A small class-conditioned image flow-matching model, trained from scratch.
Data: trained on scattered letters and digits in many colours, 48750 training examples, 149.1 epochs.
Rows from block 7, named by matrix and row number. Rows with one number belong to one attention dimension. Each number is 128 + 24 x the weight over its row's rms, rounded and kept within 0 to 255. All counts start at 0. Numbers have three digits each. After the name is the row's rms in percent of the matrix's.
# v: attention query, key and value (stacked) (model.blocks.7.attn.qkv.weight, 720x256, the v third), inputs 64-127
# proj: attention output (model.blocks.7.attn.proj.weight, 256x240, transposed), outputs 64-127
v.37 111:125170092134145124131152138144143138132143110142130160134122097162112113141175092163136090159125115079143123136126151096103086086165132103162134129152156140121176067143129104130111196141094117
proj.37 099:148108140112133145141083137135153121124103122087124127179100134126144172101155129116142149144120109151095126122149102117133161116093111168094119117127084142152077188084086095127132107104165151
v.38 112:162124105127100127095106120082140145122108086120127087137121057168092111150166139174104172137128111063116113113174139146110139138111141141166152177168120102152114101125160106124119153150101145
proj.38 106:099144133134163124131089130139158104137110144125133140106102176106132094146099076133095096128101150125139117120109171130139119130143091141134124166112155122112136125139127132118139103106078102
v.39 109:113111126172135158159150133131113149143109157101102102105134131123160121155153126123136119093126089154106120140128118155166150146152097119095170096126164137154122164089120144144135121145142138
proj.39 105:135138110096150138160152132150157094126147125127138142129149104143106138125110130111116109110140150082145135125105083143122101115121102102122090179115120115089111111134144100152162122121099131
v.40 109:134193118131131112080109137122138167127121123120168118122087148071114135103158140131127143170113138135117120103131144111122151120111166111127135083102119136123124147119110158130166108153138141
proj.40 115:147093162113147157155147154157117093126095119124066142101168116172124126124118085129080126130153145083176128121140133134104093132096114138148073165142143128108090125132127133140085122127149119
v.41 099:139135138148142140116097136174117126160137111120129102119097111151163124149118130112144090136136116143182150131123149088143134135142096090160132086151110132144156086105131096116169123100094149
proj.41 099:143159128142156108140150152070153157076182121141177141166143183088140114107135184113100130144122167150069136114132116108116131101103153159087130098126114100109088189140103098160131098158129147
v.42 112:092119136139142103137110115127132128138141096167116102116128128112112140103133071114146114142154137111181139136133136143184131109092171122122132120142087095115144139122133126127125131138130157
proj.42 106:133114111114129181128119152134165156116108103131146161088150152105152115116128146129128140140117143149138143101158116089106156169131115108103123119117165159100114165136145113141131131153129102
v.43 107:164096082128097113145113118093154135129147119114115098137113188157128102111142069096113091140161100128115128141142138101119139135094125129124102113165162181132145100149140103144128128122163135
proj.43 095:133107147088153116110115125177125144122119132136174184133128121082130111136098156144142120115087144150109134091116157109110120088128137132145161161088099102136120126122121165094117134130110102
v.44 119:139159171189108144156154118099084132139158125137073098155147150129142130127130108151159126151104145085127172163143098113100092118106090143117134140141139112135140136128127144128099141153095126
proj.44 106:131119086111158097154129115178212130125097144088144180145101109118102127126103164130127144090114114133085100122144154153172139121115137089142139126129136109130106138112091101091116104104153117
v.45 099:133088141138117128157104076131109141089137104113150149104084153142121143129129144119152140136124080098122119126106125135198117136149106135140156103095161113117150129112179117137175090207124122
proj.45 101:161125110123129148118112166129137141151136131148151130144137114137102173169162172119124112119135147177134157099121124121076105111145169153140114131155084120137123126138111136121110109120118166
v.46 102:128134083135127118114074112146174116160155131144059117125134132147106156123130172150100135136134140119158106119132109159115157143112107123145132133128131135137088134136149085161116100145144095
proj.46 102:166141136137113160116152134111107142129111138098144098097128125098143109157154097118133095158124145153133135130147107114101135165184135104159136096144134145152115115137129083124114141127128147
v.47 111:132145149124112114166120178130103106081118105179138111102152149124139140146130121113134151117132122158118137126129125070153128165125116117146131094114075119147110140091103139115142129121110127
proj.47 101:131098105129122138082115089120097146132161098103155134133095132133128108137129138138113100135137138117125127128136081131154145063098140154143109127118119151126140139137145138139128117113145144
v.48 082:109123119162131120121137110095104128134119156194158111137106120115128110100107114165156113148145110141116134088146132111106127102131099092118110080131112159116138134124106110116144117162118133
proj.48 077:156105131136143129133101125124109100145154101170110138126147124115170144096117173153132142149128137171112157162103101139190176174129124110136110152112139115145169141117112107131118123145156091
v.49 084:159145086122119130138156182124112127112124112108144120089095135118115143095080155146133133136160153093143155135098081153126135101138117139098105074124122097108115147116134145118157148149134149
proj.49 082:151135116124109144112088111115160157137112130139149110144127102107149180120129121107117150114097111130150127116119175080096095090104139140142083131123095129172134109161147112113098120104109140
v.50 074:151156123130143148155080157125134091146107103125092137142142080127109138119089146139142143139137169136132133146125126126165103146120130138097094092131117092092105131121122155115113148068172106
proj.50 067:109164082127124118125119185165127176096100140133170156121126140151093168161110130101089150157094068134140122098140080123107111117133119107181116117162139130135109113093119131151144142162083155
v.51 082:102125080126109115157101141113089105151134137082129133168176155181114148115101131101164148122140114142128100125100108104156126112103199132146110107122140115104179125177160143115135119116122154
proj.51 083:101132130143120151124110151153141171129107096156110145129121143075098146126144113146098123160131154088125128153125141139141085139130097155152136116102184159121102087103125115119112138107111122
v.52 073:108136133103085145130087121137162104148124093101132164155148121158146089160114107104122140179099093129156104156130116153118092169142170153128125163113133154121177120136128109115106146123153138
proj.52 074:111107115141129064114152148099095160115115151127123105118139135132111142141125112124108135121165096166133126121127111102110129051100104136122130145143131133103098098118100142142121110113061139
v.53 076:163144099117122083099162102111096117130156134127113099152131129163114125139153149186097163117137068098100137112110138068087099128128121108129118123120155120092126151127113106126125171125076127
proj.53 069:135114128148164178134173154120086140127134111148123104093112144109148118141135147081126098098111215117154138109086115139154085105174136116092126104108117102100114113119104131152075116181166131
v.54 083:109132131159114135138177120121118120116142165130133098134111135068124144097101181116172134111121155142119134126150083131093179146107120084091133080117116157097042141124113160136157143153150136
proj.54 082:148134128091137111118086130112174132088126093127144163145139115123153130127114128143143141174117131162096148123132159112183128152136150154104139136118140141151137114164130134137137127122136138
v.55 070:138137111139138116107130123138122140108105169127088145154141156153102126105111075116169103100141137152161118120128131160116111098106120096115148115158120078147160147116155089101138104179116121
proj.55 072:102110126130128125167141102066169133133115114137138117146101115068138119111156136122121119156142088157112159138168114119168156110117158169088159163128148132133070102065116148130149157066136113
v.56 083:118097122125094139097091155142151120133101142154128109091149158143148098148140108122115132154093132127140132157137128133125148162103109128172192146126114161154145102156117183145135133133133112
proj.56 084:124104161123123096113177094108118136141162108121114164154122133109164093097103106170163099134169120094127158144102161127157146084148115149104119141105121110092120115202146125118126131123105117
v.57 078:151137146128173198149105129156148118151147098136123128097158146072120104141143113081131103111131162134161136115123162139132140125130137140134153135137143114107137086109082160129065121138129150
proj.57 077:144123115123101112183168078149142116121092112150103113153118101176109122136111091153120145143120095077100115150147131128125074109106103147130143158122088130150144139140167143143187131108112142
v.58 092:115130111121138141119169118108122123114109109171150098127094098138121096145121114146073139134184104102143137141146117110124117115162119158147073124158134125115073145148124133137116137126083154
proj.58 090:169125116129122129082142149163083066151166120133125098134138135113141153117138180121118108157112125155171162106090098128130150124139118106126130156101119116153189164103132181134141136148174123
v.59 067:126156156132168140146064100169151081146094115134116143156140105147153157118139156111125129123140113170116127146132116165143129128122131124129166126131136147139080166127106135129106102102143111
proj.59 071:095144060094113118112178123131161167086119162115144181155148162141147104114109070115140117156121126169148153121145077115178086088138091153130123135107085135130095107120143175101143150123126137
v.60 088:113136110112125093139140108123140117135143124092136120153196142183132134135175097123133119086118118150133097106138110112132073108119198123149128140110126136137154139126161095119137078169116149
proj.60 086:126087151169164148153115132150128132136150115128101076125090103079109144136158126121099134149154169143100117121148129151109122145153129143127087153123161138125092138113089125153119167114124090
v.61 084:140142129144133112136105110114148183103131128108126091101152135130122145121194105132092082077124154145102111123114134098099114157092161134126121157109096168166120125118159093117131126165122132
proj.61 082:136124132153126127184137116110105112115137098098150105145117099160114119143128118090153135132107113153112143108165138126102116123156171174122089125204178109130090122127098116135148171132115096
v.62 075:140154122120136150117112113158143180114145122106151137148137153134154120135116163087157097155136130132135140136141089145125121117116118078078162119141112139119122128115182129120158107134099121
proj.62 075:149104110117118111126139114111171067129106175135122136131111094168119150123092115113128167126140106140120118074180162124096149130107131172113113125119110101125128132112121163120105147093131114
v.63 084:143110136124138141152090128150131146167127106151102139142162132124130118127149148134133120131109131119122121112155185156161136156130154124165149126124108088152160119123089142095078104147191108
proj.63 080:126112155141138142130128116159146117114107111107126124121154137171108114133109080113118143118112114094104122152164084130138133131144109128176088143170145131110106137140155066143127127128117106
v.64 066:125134114121107116174094098169102090160117145130103107171187152160128109105146094166135084110094090106070105125098156126151109127140145171149077140148154137171165134111149119105123142132160130
proj.64 067:142105147162171163156173137128157139123137070105101104113117131149114097140094101114090111129141142096151128161142100175138116110093090118131135107123127108086082105118098129155105127152128142
v.65 060:140109125171106100089133170127124100105133130131100119085104127139107168150080136119090121095157121116145145132115107107138093139117099116115093126131155107123093115120120148126090146104128114
proj.65 053:115163118094104105152162139100103120148140121113123116138133124127135111117119135125110093151072099143110140118132115161124152144135139119123121099142110126131137142086139133100136122122093153
v.66 074:145095107114122150126118148103117100110125124182162127099104164124127104150106133116148122157131114098110177116139106137149170129138155130124136121094147151142130110123180197135111127090119135
proj.66 078:127151175131118124142108104186158110148134144138102139123136110155159128092108113151161108111140146099136114147096171143116111123125060140147109128114090122115189155175142092111150129143138111
v.67 079:167099108108094099144113114153150154121102157145157107116146152133134117142128089116090108156134074150104144137140103149105135142117155141132083092137117137146130110145141103154162150153114166
proj.67 074:164131084184170145144127129108159152151134123124101102096128115177168106128147138126149121094159120175168136139097131103131132089136124155149093134165110103110143122133084143127130109131134115
v.68 074:094103137132121092115112127163098128122164132093088141143110102149111166172156154085064132163138123142144106139096089145122124117136107129105130143142159113100087099126132103161094094130144121
proj.68 079:142138109150137104113154143114145156124128181156117137142143156103123123130129149150148118120086104151100112124130133107128141111112138122063163152130119166090136161149125182078133141145117191
v.69 069:111127107109099119187109146112095128119119121088100118151092127161136108108053137181172136133143131085099161155133094136120114120143146115104088066119091116098165126123141143103157153121131163
proj.69 071:113100153146138137118095155126158120130111124175120123127107132116133174120106131108121145131123148152153131076105105126121131136077126119158130137147160105125131109096137093157128143139138158
v.70 082:083137138113139116139140091130140127113116114145136134169128084141140142140158069115102148141114110148113110171153153104093108142118126166179123123128149150113112130140126135148108143094110151
proj.70 085:134126099125145143106144165174116153138127159116133156124101163139129122147177151107147113138171160149196143120092087118147110152157150070115170100082117154138124120148131153111153120138142112
v.71 063:101117117118124098082180135093155161124144131132119133081106103119143119136167095150092130108118103105156091142122122087107117097126142132130093104110084165142140111138125102125132104183092153
proj.71 061:178102176175157184166111114111104118142163122135151059124102135109143152126154190120111124114129166168113130138107143157117161178146165117124112127135163120132140181120144123112143116136154088
v.72 082:142111100107092114114122119150102105125123120142133077165113132163117111162105139158067119164151090122101157138070118143130162137115138132154115137117166137155139115101143123092157122124146112
proj.72 079:132150116106105099119153140168159184117137152126111186158161112112147134137112119118180098143083124105148109134101139084110155131108110123098139116133128129069111164166117145144086140167115167
v.73 061:154099110115155149132108154139168149125139083129129127100109104113168115172107103112102117125150125115159139151163141103104112167177126136152158106139100106094145097169110180184146151132081132
proj.73 056:107124155142092118099134129132097093161143154154094154090133186154105119153154149151155093089131103112162134142104104104117145119116156115107147120120130142152159163131125132100149148106139115
v.74 080:134136113103129146159154083144097098086070173134112154154163127138098125099125082114156114092136108120110166123141154164118142133112143118120112122139122109184159136088186141114140142165110153
proj.74 072:153123134155160142151088105100188106127162121146139141153099133168154138121097105102140146156104113122120107142141128127131141145098126149105161143124124118127128135107117111114108167127187131
v.75 068:144147116149138115144169120122138107091106156159136136152130111120102121117133106152111104080129137184091118105134137114077115124130110165127068118106145118130108175133139116127132116148134128
proj.75 070:158140099137154100131116132114101141121168117099109089100127164087127123128167145131122130145098120125124128144085045127162153131135163126098145136151119162157120137093057138116123160120157137
v.76 079:136125109117119128152135118111131111125099139134164122129134083132165143124149118127133156106128080125098131100169177127123102111177114172153125114119151150115131131176126114171182158154094164
proj.76 076:128107134149138127102113122131094128149137145145092145110130156107150114132144110150109135155134114134171125149080078141143135133107139102132120114080124167141165152128116182096105105111164081
v.77 074:160113123133112119132138121115090140080133094126113137131151168116137102154100172170101108113138117115128149113095112103122126132096153141112123130069209132126149129130148134085116127118120095
proj.77 068:128123155160120124150109101141156171114116136109112113101144121147104108179102100156148128139086137054109161138150124096105105141122119139115125088133095129106106136126100126101131121156151121
v.78 074:146127137091108116112122143133136088139155098108126103127142138127136135148135133121061147139151115119138080128094101127132109105135137162162117136120174106104121129145120160171129111101138151
proj.78 073:132148129142147137120159155175119167120128111117135099129164105112101108162151172130094115125109161070152113120096125099112107116161109116097118103122106140076114119163136170154115104170105155
v.79 077:139113140104111142149105107127116125144113127128168139127100093094155112124124087120127113125142098099161135112160148143183136127137108138142108152150108102152143115131126086131181118138132155
proj.79 076:153111161195143114110085102137116102114151133156117166163148105147163103114136122140097131127118082131123113122138176133094159139099134083150127144119124132133163153144139151107122117126138122
v.80 078:112156117104133136122089137152125115109110110105148176121152159196068119142114122093118137131129161125163097123082110101160115139085161149162128135104133098166142129120179123098106087135150126
proj.80 069:150158094153140118117128093109128118145133145139114121159106155116106148142143127157129150117121102095112145138169172131074109137134082132133148124139151129147108122115124105107082186122071142
v.81 074:111157135130130105150171120118082103102113118105144144123141128139141131123100163115140147111184121083147134133139080129144139090150161096130144137118158103115085137150152165153119104140096125
proj.81 072:139133134095108118131132124120154114120101113117088091162127144101136151121146142142109126143092138127100149120157162102118140164095128138108142107092105145147147135137156159080141142114204134
v.82 067:152121117128099114089122141130108135134131191102101121156175141197145132106131122185079109071116128135070124112099144107138101132114124094144123146132118114161153128130153167127133066175137122
proj.82 064:130149127128137151130150121084112145144138099120152104103106129073085138125104091080145132136099149084124112116128105126145151109156143158090109119148148128077105137098089104134095174137124141
v.83 091:137131109130117131146088105135127162152149152114111108140175151160119111115101153128129109125162127157117115095121103115180140144096192107134123091143111140146127117150145123114125056145146160
proj.83 086:152156108155138134156130161165160143107110102127139127148124098106112157127142149106125158153111141120108092150160131130132150142157110156153086131166135109097094147104106134176130156138146102
v.84 090:149131085140142135174189134104103128126154124161162124163124150141082138141170117104202177136121098141136130093133133123168131129197144139101125135153144154129100131170116107105158129120072148
proj.84 093:128127154120114101098107128140104139106101108105090144109122101120140142125133190130100149113125150118111098146158152138146173169101093108117132148130122111153133116118161146134080101139148078
v.85 078:136106130150124114119152111114098144149144100150134084093108166152131104120162082100116113128146109119143111128111130092122116083147130178150106156137132137129193122094132105140120169180079178
proj.85 077:153104149149108140157161086143076110166129097167077085122115099161129123137152124122118104135140097151122160165122153144115092139113123136108120154137122146115134123168132122161125090095124150
v.86 074:147144097123131146140123127122140103134094102137137124150155167131094142109112138125179138124130147152148097126092138133143126107116148114128117102125099114127168152121111129082157124130150126
proj.86 072:097141087150091145121079150110124141125133112138125116130148124098104130139117141146070154140120108117099118133136111127149129129118115155147124099165165157125097119082133125152099115087112089
v.87 060:108127078117141075152148121122104107150162156106088153196161141146100136143134144113188133166111131143097097104080129138157105115131167116153137095126170104147184142136152085098122079154175123
proj.87 062:130121155134156133100135144129141122118121124107110110120120126113125138144118153146116179117114142101110103117162104135104174172112089137077135110126120138087086124093111117154072114111101127
v.88 087:115121144126138111108157127089128141104157115120151132134093137107180145130106149158160150163112123098110149125154125121107137128132096054104183118120087172082141159132107100148153130138106104
proj.88 085:146123169136113095108080116106113106127148160154109120119141130113148112102099143162136150085149158122119122090132177128144169117109153127118150109110116136123141122159145135105125084136170108
v.89 068:103121103127147127166048112132093183140132116137117114154157169177162119144095125130121101143077133110115128112088113148209140141118169127150107104127131146167148135118164103108108111164184145
proj.89 069:126103131183129112115082147152159103122144131130141137101148110098105125127117087109124133118170089146110129162185164177144144127111068145163086167196141121099138122118104105168103132139116124
v.90 086:139133118113092108125084144164101153107179130099125130147161148150128132131133148141141131110150123142152109134092103091144112154110158134146085089130181123139124127142157126102110103155130148
proj.90 086:148149121159151174161131113099154128119106112139141135113098131143107115139083116103096129152118157121130162130135168138150082088145087155069092098138112107126077117104148135119119129152108137
v.91 073:098131110135135128133100128107131154116118126127093131118101150117113184100102132121089115132169186126128103141101111099113135126056149099125110091116114130140136148126146144124078115099139119
proj.91 071:199138135164143153125110133146147121117156107136195112178149129131142125127113181108153143145081129081125125102129162123129146145176131142121131101200129129097121112154170094120166152138148130
v.92 070:124135121142128096124135134109157157138153103139114116142154173136152122158172079129118129158125125149134093111099100110089124115106158139162124148101131107128151156098147136141082139136131138
proj.92 074:121139147103142142158162167148108153139120129124143077114130119116092130128201172095139100120166148138152155153131138135135123153172129108116134101150169143105071097133127084189134126131120103
v.93 062:115142110131118134117162160108137175157173136084120125132139101155157151132144148149149114125122122134123103134136099089130090108156089147122094165173124117118127112183145049143187111153126129
proj.93 059:148096149140156127099104144097096115112152110125132105081110109071096137137126181141077145132121125124136104117135127125115170166099163123122132116102167117128135188067098166134112114126135122
v.94 075:139129137101085103103184141102170123102119121101104124162108124092126156110152110136113163121112141123118096153104141151143168123106117121135152132124138146159100144114134140127131136097133141
proj.94 072:118177174124154119138106146104144144120126152063182110111123119128125110122147174095126127097131168125139101132130148132112131150119147091146151076128126106087128105143206128123133089136120137
v.95 075:106141123162152124103128142158133162116100099185119110073107112105106137157141162113063108138113148114124127142107116130082100134110086136099114137132158145138111111103124122133116135120139084
proj.95 082:148129111136096100124120092103126117126140131085145114131150129163161130143116141148132138135103088139127128132125110102114158134142182156114103147147124130126154138179129123065143126140117141
v.96 105:102110151127106158141160137103187160163152125142116118138114092114141107114123159089160090104122110090150112126099116149136078146175080116096131136140163147143134086142140131134128127140110136
proj.96 108:178119138121129096137158119146125144155135105143123169115104169136139169139129112162144178142126125130100145134119115113126127137098177125181199129168101138091106148129105117138144125146131125
v.97 104:158126122146134172121149105184120121153164131107101101162113103177166122166104098124085151098132100117169129115113130135125163160123176105106143097125148119131130120123129185115132107129131107
proj.97 103:119126135135106132146097148129079178133124127092117144150175125113151081139099145164172140164126125164078133129141132113132128131088140122151107125140096110104110076120098084155166114114144142
v.98 094:123186108134132107116142106145138097138139121129126165123150098108140127128148119094112112149116144138155139114128127127092114180112139089140108150157132139129084126141149125118168157128077174
proj.98 095:121125135159118143133060139133143162127083128166125095140125111122146135112105166145113133080187119111146103146147099128137174131152104108124092100138152108135114135090155079145126125170159123
v.99 099:126151112102122155155127120082137117117206150111084183143153143143141129127132132111125151118139146109133120157107102192155134140134159106119116117108098158106111129103146142110119118134110146
proj.99 098:146131158135107113106152170083153114123118116101185149153109108119106144167128144147142123106158143109156119165145131116165119126121124146090119156117155139137125111133087135183147146133139115
v.100 101:143132145126095156157092139168137126127157144122123082105122160109116142142136111147144111089139140153083136171165180132163123131137116104104147151121138151119111137137106193132111120097095107
proj.100 108:116083078125135123134125122104161159164137088104126154158154118150133091161161115095118137131122108148102129165088110086109133117108125140115165153135125128137183101162120124153165119115133105
v.101 100:123170097128152114135112164067164155147150152083155121170129110125156165112183107108087117077139110140148120115119133126129127149118124097124146131139137126075117133160120132132095105172129116
proj.101 107:110051103109104155081142138122137142122132132119094138128093158133122098147137119149159151135122117096114113111150140118136146097158107133144119125081119118091116122099120100119102078119141132
v.102 104:137139085138141170202110148158159137132079113147124104119125112120054131137155129110098123158091120098124135140129165168117135134143152139114150095155175163109149122144105139126119144101179070
proj.102 098:078129121123096095089135115123096124159097169078090100158129101186121117090105148137103138123107142112138122133116143118133144143153092112110119155096118101108125083107119153150120163166085145
v.103 102:113105132117121106129113091144151121144120113155151120118134124119133123115090126134131126120136116113100147117114137121158095106145165141121107129129111089154128110139135155137114096142112106
proj.103 100:136099151127144127104118134136131129102118086118116136137119115112111161147124122113169137147093193115161094175123128159120116144107135116095108147113149142130097100118111142123173141104113183
v.104 097:137121143094091136131126106111119136122125123140140116110101133132143114106148111138173085143127132122122155105138101137106118106134093120111100110104118111120108120146118107103128151076109119
proj.104 097:093127168142116097089094059159131120095134107087139164117188142082116159134096121127080140053150131136110092117097130131112115156088132139115105149128160136145137104125133137131163146127115145
v.105 093:137086161159112139163107144126128144138119123131121111159142116121128124146106123090116160131152117136122128159130145113113113101150135143142110096141140118120157131141139137138124108090088094
proj.105 100:141166123091133122132111140139163158140103131110126141127135162083099134116111093137140096121127099105138182106124123155096122135130151107113163139092166112138111142104162072138154163138153179
v.106 097:142137070085063112143140107090151130102159128132100141138148118088070176115081183111148176168125107182126155141147118102148109145154125116169122145129139172154168130125132122134183125119120126
proj.106 095:120149159103156117105152153094091129121120108127104095152123108169158095143154161137120092076102159110143106118120065138143174131129135105095113128127135087154137141166121119066124137106125083
v.107 099:130105089166155122136138099120139181144111107115112120116128094110134092087134124164086118090102159129119148164148153136086095153176118114174146135182125144121155103111122157126128165118110105
proj.107 097:116126115080130151115134103110155122135164134151119170114138144127116151199118131121093113124134131087112144107104117135166130096108075122125106146118139163140109107090150148121109160152200145
v.108 096:093123136121159150124111152150137086142151050131147127126147166114152111162081122115113157130089113155144086128090119131129131135103160111111150068164147153145109094137127136113099123119142119
proj.108 105:132164112128131115158094122102167122101141144176139088151130134103155089089138085132107105152145145116065125172123095151128119143136114114150123123122149166128137158127155106094151145166103159
v.109 096:157113102135114140127156138160141121151096140129125120133097116137116095132119122105138163146153096121129098141112145142147111115096136145124131090070123104155143135121108160186146121152145115
proj.109 096:152145140085131141126103128146124114155153198165157149134165137102149163144137129157148100107117111098152155153138115125102145122155123087162148139165116124122082113134116094138117162128112122
v.110 097:105138146103145139150107132124092092132151170137102147150116159096134126108143140140145125167150149165115124102108148165156144101175116123127122174119112153139165119133126118089092178141085141
proj.110 096:136136100157143148155172144094122134111138106154122113126111108131098122074100117140164111136131136151162114105103172160123177140087189122143110069118134114142144107136128144095113117100131134
v.111 095:119125135148106089139133114135111122140125146115142141105132137129134120132157119129117109111119142130112154122109075152140113103105093109158125117089113130101169166131076148140132150069155113
proj.111 100:078119102160135134129100162123116103142153096155099122149150134087121128132094179142161151128109103110167155126148164097117113107169132149110161137157127116150133136103146127111141115170135134
v.112 101:134086151096134132120111120162161115132131109120127083112144120145150111151135144097146113166132109107143104132117110105116119147189142104115113155124115112147126109094124125097177111117128130
proj.112 108:130157152134134167166158123074150189093109158129100176128143184081133132137114132165150133116153134104125137147105117157166096133117122117174161156128140154131113143165167157142100151090098152
v.113 104:102143124144105136131104093178105133130137122139097139107109156123166170115134091120095159152146152139124127181141095137157097158083177094164140087087136121100088138127106173115122145145126082
proj.113 107:151137070129114112103092111148114126130075162120155125131163155137125096137163153093175127141121076099156138092157145131146136123179140115112086101101129108118139139149129114124158106127139118
v.114 098:122109117106150058132094136108168194143116116061137142136141138098090156098122082136091095133161153120104118153089147127102079127132119146112128103148120105161125163149110157096133090077146108
proj.114 101:160131108153127138108142119091155115121116132183121098121133113153140164109137139113081128113136114116165089110112086139151115106124139155108124143081171154076087128127132114155141140121091125
v.115 096:098160140174160129111139108112155134116100163119140115154130166144120116110143154131146156110123145151132091141139121119108077140148107130122130133135086165082096124122072112104151103159117115
proj.115 104:126101138111100135118116117114134115104146115130090111147124079105139120122150109145134147140119098113097148070122176146091171110144120131111194135102137105099138139110205111152072141129126129
v.116 091:170138099150098152133129140120178107106143122111093096133128118097145104111126144099122123090122140121099129173111120133133103145139109145122102082156111182117150152117122141146165095095092101
proj.116 104:137112168116131103135098108140103112136130174091154087159143088146142122124106106120133099085114134076131108124142156167116119117085145123140100151120185126127097121146151090105110154103147133
v.117 102:134070134084123122124110087133147131153150126109145120120128118095161144154127113131102102124145168104138136123138092114110167131105133151145130148121113098103153150101079100115164185127139143
proj.117 111:113138138123107149110126090156108116100131168127122097135121133110150136104141154084146162112162104144158125124127093155136105108131084103179109145115121150178136107076136144139114113084141110
v.118 105:145127128115159125124149133116136125095087091156112112123124109175121094154115132156099142179113065126126125106109115124125173130139094063167124108122176127119116122150159132134146153110167122
proj.118 100:138143135100105149159129084122100158128116146141117123106077105111108159122162088131140128129118173104097102135119150137101119169153131153085164129108153147171169123171113129150125112094114087
v.119 095:119140117123160135094131174121163123123102139120111130133108130165123100103128151096148133159193120125140131133102166132128137125141141155151153133117136113130123112129121109105164199109131109
proj.119 104:116166181155118121135108140119116140115068122139139126125110095105115156157104142169115126114100154151115130129160132154130114147154135148106110135117150146166127156146141144095142134143148117
v.120 093:165115126187118106129161110104109142114134151113173120138116151122129113105111201175121110104140119149099123164142134086124125155121130130126130160128108136146136149129149151121142109108056127
proj.120 105:100151120090141137138095166147172130144145105128143148148142082162155145146123099106160122136118157126109106112104111133120183097117135170138167099121118165105113152167109138114082128168192072
v.121 093:141150140158151138147108117113127172138115169117146103133147151162151135119176127147130094141128162069114112089127102057128128104157152135104137060144181083150121136124132104100141146147109121
proj.121 095:116111102076121122118130119128110140157123111146137122132053112146128118104132140082082138152096085106162127175120149120148133091118163121109139127131127121112129128140146128139159095135109094
v.122 093:131110147111131162092110133133173130136122143130095150096174118105159179148131094111106120151132143121133137089105141155111099101076122109097086130148170108165133202115142099104086132101139126
proj.122 105:132094151118139083110116173149088114130115115118128132155092105122133099111133131153117116136140129120117116165151141131112145097124123156080101160119096139135121132160110150148177147145163140
v.123 109:097113107108154095140118128115116117140106150137090137115141178152123093110147144110150131129153127131134129168145117107138156110149110135141142145104154145139121127149158115109120171127080130
proj.123 106:160109138163149152177148102130104127112123096111137145130152089121127136136149096101102134090128094122117149125139145151163159114114149152144152069135134097144115119119160151102080107132133126
v.124 108:147128122119140134117155149140076116146169097105155144081116135133112106095152075123150130138095150157116114145066132130134165121136124112108133143111142120177134119114139144078142096102121129
proj.124 108:085098139108106121130142143106151147143172157178126103128151114148143142138109155131102099112144114132118156161181146112107168135128119083180098088151145125108149145133109159122165181153161152
v.125 099:114116139143167189113101146109108110110070120150168097107120118103152144127129114148078163148142135096104125111143126103082132127131125121116119106138146094157152126128105132113129141127167149
proj.125 106:149134131101125109118145118113132166144146122111085142099128130110125121102095125128139087120108151160132155112117114134169132151167141137124107131101140116123128127134121108130119128128085068
v.126 099:113129075090163133132121155152107130142141134101081135135091127116062067098147110068125155148126143108112170126115197102162094138131110116162113130106161140135124139104104119102137137148125138
proj.126 104:093122149106120105112103135101125123153110120169169119130136163145179130166121105135116161106143133127126099070141112121126145172141119085113119141142102056147123125131174093118122111094128128
v.127 099:147144144132117145173142137110114107171114129124143152117132112082127118125128130158124134125104215120146171102141152120145114107116137095103102153123106067134132150100096118180129110117132147
proj.127 103:105153154073123100134161113099129157136172110126116142105115137191114122121161141120117105098108082112109109166116158112142136134137115139163098118142125129149106111132164155100180173122132135
v.128 102:158106134130121137154138125132140089156152111148129129106095111136106127128168157117130138132181177089148091128125148151096135101153126120105133152172128133108155136097121124101127088120134175
proj.128 101:148113098136139149063161166095092165118162180130157116134146141123139127118125117116108088072114124159130157118140123177174102127101114133115151126105122152134104151104171101152150133172155157
v.129 093:104087179109146123133134114083151109148119129131167124178138128157145162117139113118145154134143115125164124143125064092128171082090123114152165106139134091090152089113136113177087133133165140
proj.129 096:104147124119136120110104153167077116123137166131126139088100131085125140138092142121146148138126121130161115122170157143124089122160124132149090130136144130143111176127123104087161090163108065
v.130 095:146141143126100147136102169076089078159153131160132120127086151165122097130172099120110121146141126113078156141201186111120153146099138161104176118133128088124120184109129140111079097128151078
proj.130 110:172099102096107144129131062145172088091133107085145134157143102126115124172145122118140106108113092139166171178092117162146116108154125090133139152103135162174129163105136123136155106134138166
v.131 098:154095099141103134137088157109142120176122135117129142096106128108097099139115086142120121158112108116126147145128167140143092147137071120104097065189125096101150134139149108106130123111127132
proj.131 096:149052133095096116069135119154054120146173108144114089175122121141180152120165145115144081129134130115143164128126123131094096096134153148130124177083139172108112126162143171130140165106135113
v.132 107:147122132181103099113162108088101138133132126130121155131105131120113109140124111160163119118083163087160134116153140097108147110153129167155109124140107139138142107108142118121113151113166082
proj.132 104:109152123139138145147134133161141150098186133107121083112137106123117119115103094134135105138144130138122149112133092143131157095092147099069147109090111087115130132117139140134115134092156125
v.133 099:132148109178148098126137118108113118084116093158102117123189079119171129102086118117106151116095143115112107155128144134127138144156142122115111128152149145124155139143101172105169118106117175
proj.133 098:110095154121135136173125152112131141144137126112113092135103134143116112135156095166144112091167154141151128092085040139109134122112120141112121127136092082136125092121139088132091112130164081